Weights of a small image classifier: 64-pixel images, depths [8, 15, 8].
Rows from block 5 of a small image classifier, named by matrix and row number. Rows with one number belong to one channel. Each number is 128 + 24 x the weight over its row's rms, rounded and kept within 0 to 255. All counts start at 0. Numbers have three digits each. After the name is the row's rms in percent of the matrix's.
After each channel's rows are labels from the 100 images, of 14848, where the channel reaches its highest value: "strongest on" is what is common among them. Only what is clearly more common there than usual is listed. The data: simulated grey scan slices of phantoms with and without marks.
# conv1: bottleneck pointwise conv (model.blocks.5.conv1.weight, 96x168x1x1), inputs 0-167
# conv2: growth 3x3 conv (model.blocks.5.conv2.weight, 24x96x3x3, transposed), outputs 0-23, a 3x3 kernel for each

conv1.53 103:116113102129110128106111156129090087127091156135151077128112092144100097161123136090176126113128115092118143117124139087097138120154130092100080109154103103120143165106135129145081106119153116145131102118136141102134126115124092081157153173148111108102122120146124151141117128164174108154118101170123140136113124133105104129137130135113082099123099105133134145112136119109125168152086075170141109113094129152126181121126145161182106117116101152101119127110145130122078129154090112096125119170120120088141
conv2.53 095:177191179117117103069111129109120125128141126136170151166158122171133110156137104126157106101144117101130114117144151124127150144136124174138115179120090181138115101082119115122144129114116115128089122091089129101114151145157165123149129119130111098104131089125134102117086112098106123124066090109194185143119152120104142134147144150097122131093141120151134109154120117142137117142131136169163185157124142191184133164134102134109104158137114149121128158115110156163136119116102113127132088114107129145134140144124138133101110126128094117130119125153114109146130108127133144158107126159093132146098065099091096115138119131114118129119110115133104104
strongest on: belly

conv1.36 107:110111129121128115163182195128180148121096131132145137114134104108155131062142138090098134081145104126106154150127123130133182129176140116109152106119157155125127128165150145121127125102123125123144138128135131119099113126142159133131131126144132124101102147106074073106131145149134137122168083117186123116153102111126135114135105112138151137129082148098110118097138114134150149120123153143118126157150112125139078121089113144136081102158147135113162131168132104133155163100062127121183131093114090138131
conv2.36 085:113110137128114129172175129114124170129129162140146153116152119123124144136131143119135138115088096123099088117108130138140125104169144187147139115121115080068076115117097128139104129144094172159158120131154089079119127128130114174154101128141129136153102137143100121135095113126134127133113133131137111103117103085144120136132140123151126137136108116120183122139185142096148116093098105090118157125140134095167147114153144137133091201198126139172148110106135107136149104104103122110117119149131122128131096110135158079128168120149164109123096104160147093130164122085111102124105151114091151120099124104078134142077136111132149134139164130102138130
strongest on: chest

conv1.47 097:159114138139129127130123121140062131130106144067112119149141114064142117100159169107136122122105131177159115106141115150157129109148154131147097105171117140118125144126120143112117142135111138121156091134099124127150104160163149121120159135132124119090108095085156175163144121145170130116139137112119141122121096146158131154114112131132118083109125112115146085138112141132105096157082118113170122109180110099154136140122142063140082141131165140133129124140118170113172167143127098094104156151166177133140
conv2.47 117:134142147130131114081101130182135105156114114136113123167125074128134169132165182118184136157150142155144112126141138104133141138130102144115112160134108153140145136135129116118155124121141124116122144107102172133077086123107129142123143104108157160106144131107158122097130159170094111145095132181115101109109112134095107152129121117126100120102101115130097176161110153103097125117101116148115123106118130120147137113148144123140140137145163139137155117105129135168117179160114177136085152122096142127111127157156076139168080108149113080139112129092148184088129171133123105093121129104145134115147127150127104140142112122078081133144121114200167127
strongest on: belly

conv1.92 105:161158153130150131083103133172121159131096141113119106136109110135119078145130135154096102089133072139088100135170102144154137140151124126173130137130165125121139112141094149157156160115137146134105108100118130083148129129144118141143096133098087132131149126114114131148146108128152126199153121088165124100096140158149148134139125117136130134119122147115156097137120117105112139134170141108153098133142115127128077144120094131150132128185085133168120183105142169136161149126084167156151138136130106187148
conv2.92 105:136129139123119130102098088134112131118093077132146088131120136134093136177133160132124139139127107113102106129133125137122112167108072140139097136145108123109106112123106146133102115122083077083110139094071168116097155142149115121139104103125147144115138126120148131125158143130155106109198126141096144167140151158135143129170123100176150143138123130143136152123098139117097105129099093124109094131132122106127145089128143085124146119140177091116155123143144132133130156170165134178169109100103132145137191193149120129117145135099171150113137121104159175131107141127102100088137124119126101107117133128102137160122143146127085085133131137161184163
strongest on: chest; bright spot

conv1.95 092:094181121114112110127129104162108114116109098120093165111133089143097102131123142148110111142180132137085148117138090101097106104120156102110130157159141127126116123159119119129144116110094134127125095119154110072118114118105138152173109144057099139144134154114088110121127157133127113128121163100194113096114137108133115119070124113127115144134130148156102102171150165113128150079194130186143100122079153105125126104138125093121101121136113145112100159125163126129120138123115152129128094142136112153113
conv2.95 081:135111122115095113092092098104109139125124162140162170158117131136103103136123155067068108107090106098102139100107123114120105161120090152164140119139141114106099111091072119101095110114105118131143128136137107134108183165115126150101066097078116094089149094073170118068115117111151108110179095103110154177100093122088094092115079089124127108145143129141148132116152165113116143127127176130120153153100108136146141124133139133128133114109119135117135151128122106113107121133123154168135106129139090099131112137135125120127112110105088124121116118134120125133115111116098077127134089120151113111095138118082145135088138149133124123115135141091136123
strongest on: ring

conv1.28 107:085070080130152106147099140122144146154100149094133096164099152152164180134112123104149150134112131108137133112139103121111099129114117109087099117104103124155089115120090117114155133133113144127094124144103088138119096100109155100132097140107122119129108123076128136164124115126052152115138105105138152071114117124113132148084103135114122166150147106071137139098112120124151125122103126094128138155112124118081103124140113154107139145141128118131114151105084116166107115071168110098146136131126138077108
conv2.28 115:148102134186151166141142142120130176116118154148134158124161148091124140140129141143120103135108103139105104138115127123103133124122151112100092127109079108104073105084087113112115126117113155165149111120122119107131141142143118130147109136108097116120104137130129125156149128126126117134132131128131132129142105111150129122215215175199169191153152164123113121110120128113143152122117147121122116179145124112122131093094112092082095130143166145130125164154151153154163133133144103125107142151178150142145107102109194115117190138134175174149119095126135141136119155168138131107124131110122141131091128135115124120126138120128142107108125108115116096
strongest on: head

conv1.6 104:127116117142137162092114107125093118126140111134087162140115149174130091167156142126093121114152134130108139130140166138111168131132145067126190118114138079128138148117123121140166112132133122125133153142078121121122123166143144092100132092139127093106127198175129165111112118137142120128086149126089119126147148133133160140163079136121134114147139121120091069124145086138120156082100115137094164132133099118142147138145131154131124143105088109166114136154146100086129109071127119138142133088122110105164
conv2.6 094:159152149104108129125133109127099091123089075120088092099178193107126153164132124112107132119119132126145155124134123156161149153141149112109124108136155078155157116102107138150087191181109123152158123138104130122122117108125115115144153137156102159192077130172115160168165133161132129145102114117121119159134125146157159151153118149142131142106143127155144146129154186135138142138087098142112097143139125104081116148113150130117135151144137112125143103125118113132164097138154090116143121134104111129114126167177155119121133105072138114065136103084121100094129118120125101132146139142160126141125137140118135140124163119155148117147116122166157180
strongest on: chest

conv1.63 096:150119143123139097114105114141151137157088128132127098121119151143171106116129151117130073119143104164157144162124083112127126136112121146125154088087144151118118154102136109211123113119117137154092148138138108148092124126146096193142106122148115114119128142131128114109085122147118179139127122112108150127127121132141148144130118148149099118146179134130159086114110137123157122114117151095134112164095095094154133092124110102137143055120089146131178109171071105127133111129096110137108087126106088124115
conv2.63 095:098106106139116085123137138125141122172112122161109116129134132122139108104119132168140075169144104176133115078144165104132184100142154161102104171116110147131104112114150130166183141145162124107096119120128162144147152139107200173100176175100140141165116104117138129116095095102135111108160142105120128181113135187103136141162102034153144075124103065105133139106142159108127131087127144112133157134149134144106096127122108102108132096114143102109117118110121121110109145133132130142138111130100142136116144147152110137132127135125102107125139130123133112128175159105124142144124164134161154125116127128091126123107133119133133134141142154119133162
strongest on: chest

conv1.94 100:091131101165108111107119155106136120147148095144093145148122118152153100146118096130118162096097114092098147133056116142105103130129151110125156152098177099110095140128130118157140108152136119101149144128103169111157118151082110120160139134109121120125138086158147118119155132089116142099151151147130114131096104120176135124087108128126149155127119122153145187124092105141117111114127155143177177117081105108137095143134134098081137161116151125105095159130171149173144130139109131126145122169159088142134
conv2.94 096:138128092148144129151161125167142157142108110167114085119118117085120106083103108169130134137119129163112128158131145142144138116129141097099075110123118148183164111105090123164168149166176153121140157129126160165125131093080140123118161124134090091083086116121130142116132167154156144119133109062106103124109096099130125157128124103145126131128111095090134117116131135139111109111137141135142131132083083163130124186147137178122137101137132090103098113107103147150137126133135113133158160135120125095125119116124117112111125126114137148092103117117110143127107136166111075104151118111142102100099167185105143174099135149158177150133143122120147159
strongest on: limb

conv1.82 102:123122138104139142128102104156155103084117162118155114127133147161169105084144132122178143145123175119166131136106194117115128141123130119121137133104157116139118145119124129123167122111132126163153113146061134083094122083130089150090127111136120156134125106110168104131095105139079084149125141100118099158118150119118121141144114116112145092102137178095127113146129116169138140132145116101125139132123113106162087097132098159119114183121170134140144144101107103137105120090152114058129109130150107156163
conv2.82 104:157173141139138106090106103136124129128114129123102110099126121127103125158138138121099108108105110120124125080114147091123162103120109094097083111105111100094097120082117144131122174138119126143112135133121111094109085121130096116118104126120129173157118121131103102136146122133128123142099141150127102120144122157152175183172170196143148155124145123138131114128124130121143157107106108111152141118144109128116105112106085110124098118119124113121131131143121121160225090143189104110144087121115104131124097137145159090083153129115125174154101103107098137153115132127125148111151178154161201171097123104103131094101125101146144120108120121113135151
strongest on: chest

conv1.22 101:123131109100133107120102093137138145167109207145156114148106129160126168116108142116118119124104133091145108107096126160109129137114110135105130153102137103144103102125159087129117125113085120112144155130121163113172115132146139091129135131138118119142145112144088148103134134145125131130151176150166162112120139142124118126138134118129103124120092112080117142119138164166131176087071130131093093133119137139135063112076135082125124114122156082121132158128144147104141086161131069141135147131058122092127
conv2.22 083:121120182137151177146117139087153130137159132137150138137140112104144116115137109121122124146132144131143132152132088117130112113139144136154136151159139136135142142196148153170084131105075148128099142124098143147100165148131148130115155153112105141165120150147108146139164108118146117130139114119194228147168133133129123141139177154115158139113136100110120111116120115107093096143131145152162153126123150083132173102132170092125152143118139144108140129098119156136096140120109129145140123120137140134140128110138040083129062121131130157147125115124135116141116121145144123111149136131155164173067113093090099133102106130104112090107160114118127133
strongest on: belly

conv1.79 101:128150176127145112073117148113137169104167146143143127111136112107127067078116128140151106166122083074127117126133169123154112128122150157140076118126122140131168159120122120161163130143132128175150144142108125101132165111100127139131122128159119143151145114127138152152109134093148114106131123092099134171078102153159142129151107088126118121156132111117143131133152138109164098119114145153134148113122102150126120118106130141127117123106137152112167112111120128120116177188149071191134079179127140099143
conv2.79 111:155144109126125082105125122150172120131139096091101104095063089139106123139147157154140100135116085106078076106133124115130101115125091122131125136117111124108151134072133083134168123163145133116114125086137151148135134135165148129115142134113141121125125083126119123156111137121133136125141151153095089102103116136119154167136147144077129129123133132151163144132120122124127170105120121160163156135151157186168147152120104129071094135129137121138136132134118151176173127161183112146131079082071106116114143160168119168124136173139135160156129113092121126113147171121125114101150153127149153176108118144137109142141119125153152130138139129097087136
strongest on: chest; several spots; bright spot

conv1.17 099:086150144147108124107142119129119161095096142072139116136105151130140131110136108143121093148118100133129118148139140115102115110107139118120165111080141109105083146093119106103104123156148149178116150138115156146128139120153132147111129138111199152157129124175086087083124130108113126110200136134155117139178143116180109142112153098122144114121178119144133129139102088145106103108111102142110123131112134131149127120126109051101117152130117109118112107143100098113166136112162140105130093076134136105092
conv2.17 108:091097131127130148175180185116124142133123150131126137132094143098093107101136112137098064127087093127111123089103113118134118107135124112098109111096097118110116152168137166164139149154126160110119140137119125145139155123071150115084191188141126140161107128155135123123098099105125133132135143155116103122120130153141120148141107084165147097139151104098088118128143146112154153107116141084081107127119100121140181098145178095126148123118120099130113094131109096128103113120099136117098174177132178155134136138138089118151123135153139142121135140121114122086106084063119130170138136127146134106112127160106118163121140158121116125108127128099106127
strongest on: limb

conv1.52 102:146123169156102123157111118145104139134165096087129124097115127154140081147091091113127119144098113146112130121084148122115123125086131137095125126171150108085167128153174109120123149141157136102116148118154101122136157120126135077126107109158110105144123145145093132136116111092138148094154166101148096098097148120082138093144114129161118124127058123157137123116122084153090123149108111121157143120102136136141151138115115170105106116128133096109118124096114163112119093203155109134116105087102128088101
conv2.52 091:155150117108117095088098103208142141168138124128125125110088120121100143130119152111155120111150089095073082129126134145137121156148128122139094133133118135139140122055095117114148105103119147114137124097126130138132143090187169063134134075116175132104137114131125137142126157134118122124120135126118108096120127138116108147104112139079107134127130163181164127144146120113133123149133157136122140087095125118110116139111075144122108142124094140157114083113107106153176115146171114116117087083097113141141114114130117134107098151128101135129084119103140137139184162167148109108134104130144143179115111122093102097085115106157111136147094119134115120
strongest on: chest; several spots

conv1.30 103:116067152124156103119149148159086085162109091158089125137149118100072091136100116128136107134105140162118114122114088104052132135137138114136159159111155121113121133113111097115130135150172160099159135121106138089126114088112145114128161103146112134145145131123157111154150161145155091109146120127121113135083150107101105114164134125138098130146133107111090130130114147152151149118099116114096134111109149157096105132133131174091104144144151124097123123133142104157163171136107167109170089096140101166124
conv2.30 098:162166153112109129109106084148110140135145145143140105156140180149144166115150170157134132156127107122100088131117112131127122112111073133141129131114112120108113103087095120117100157147101110122144151139120148144137139132167130149173132112131136093077131101096112099113132125112174162122144147144115096121101119151120149161127118123127098097089076084112112118082090121116083093117109129110104123103092111096101122060095146067118152085137153121119131139137105139149155127136099118141120113143136126114138159130118130098096156148130151172151093159135114145170115136153100106090111088114147116117097087101120123118160136112163118086147133132149168176
strongest on: chest; several spots

conv1.25 099:095124122113137146078190098119151135098127112112127082112157189181118182146099111134126133141115121100128121135142093117141167126104100157127112125112097138088104142141091158129105124176119132107146132117091112137109094142162095129108114140141110127157109089102156127122114106100125146110129104126146085098076106132127098136150171156139141107132101132097150123152097127116119151077114117141122125107091146151118106107124104117163097134092109110175108093152124119147124143152098117111118134143168131097074
conv2.25 090:096109159111105113111112102113130117110127114153158142183158177113108130109093084134144131122142121113126143104090102117119120138150135112120107148141145140149172120119129098147123083167158153103073159111101121115124119110097133126133158151151153145139175152139144121115117120098104132150095120169167167133137104125133102115169169175153153178159156136143118093155129114167130154121072105184128137198159106165120083134114098099097109122107112150115126173152169150132167109122145100123145101136134120148143110124113121102107138135099170170131147167159127131157093111176120150140114145157143144153125116108139104104146107131111126105102117141114129137
strongest on: head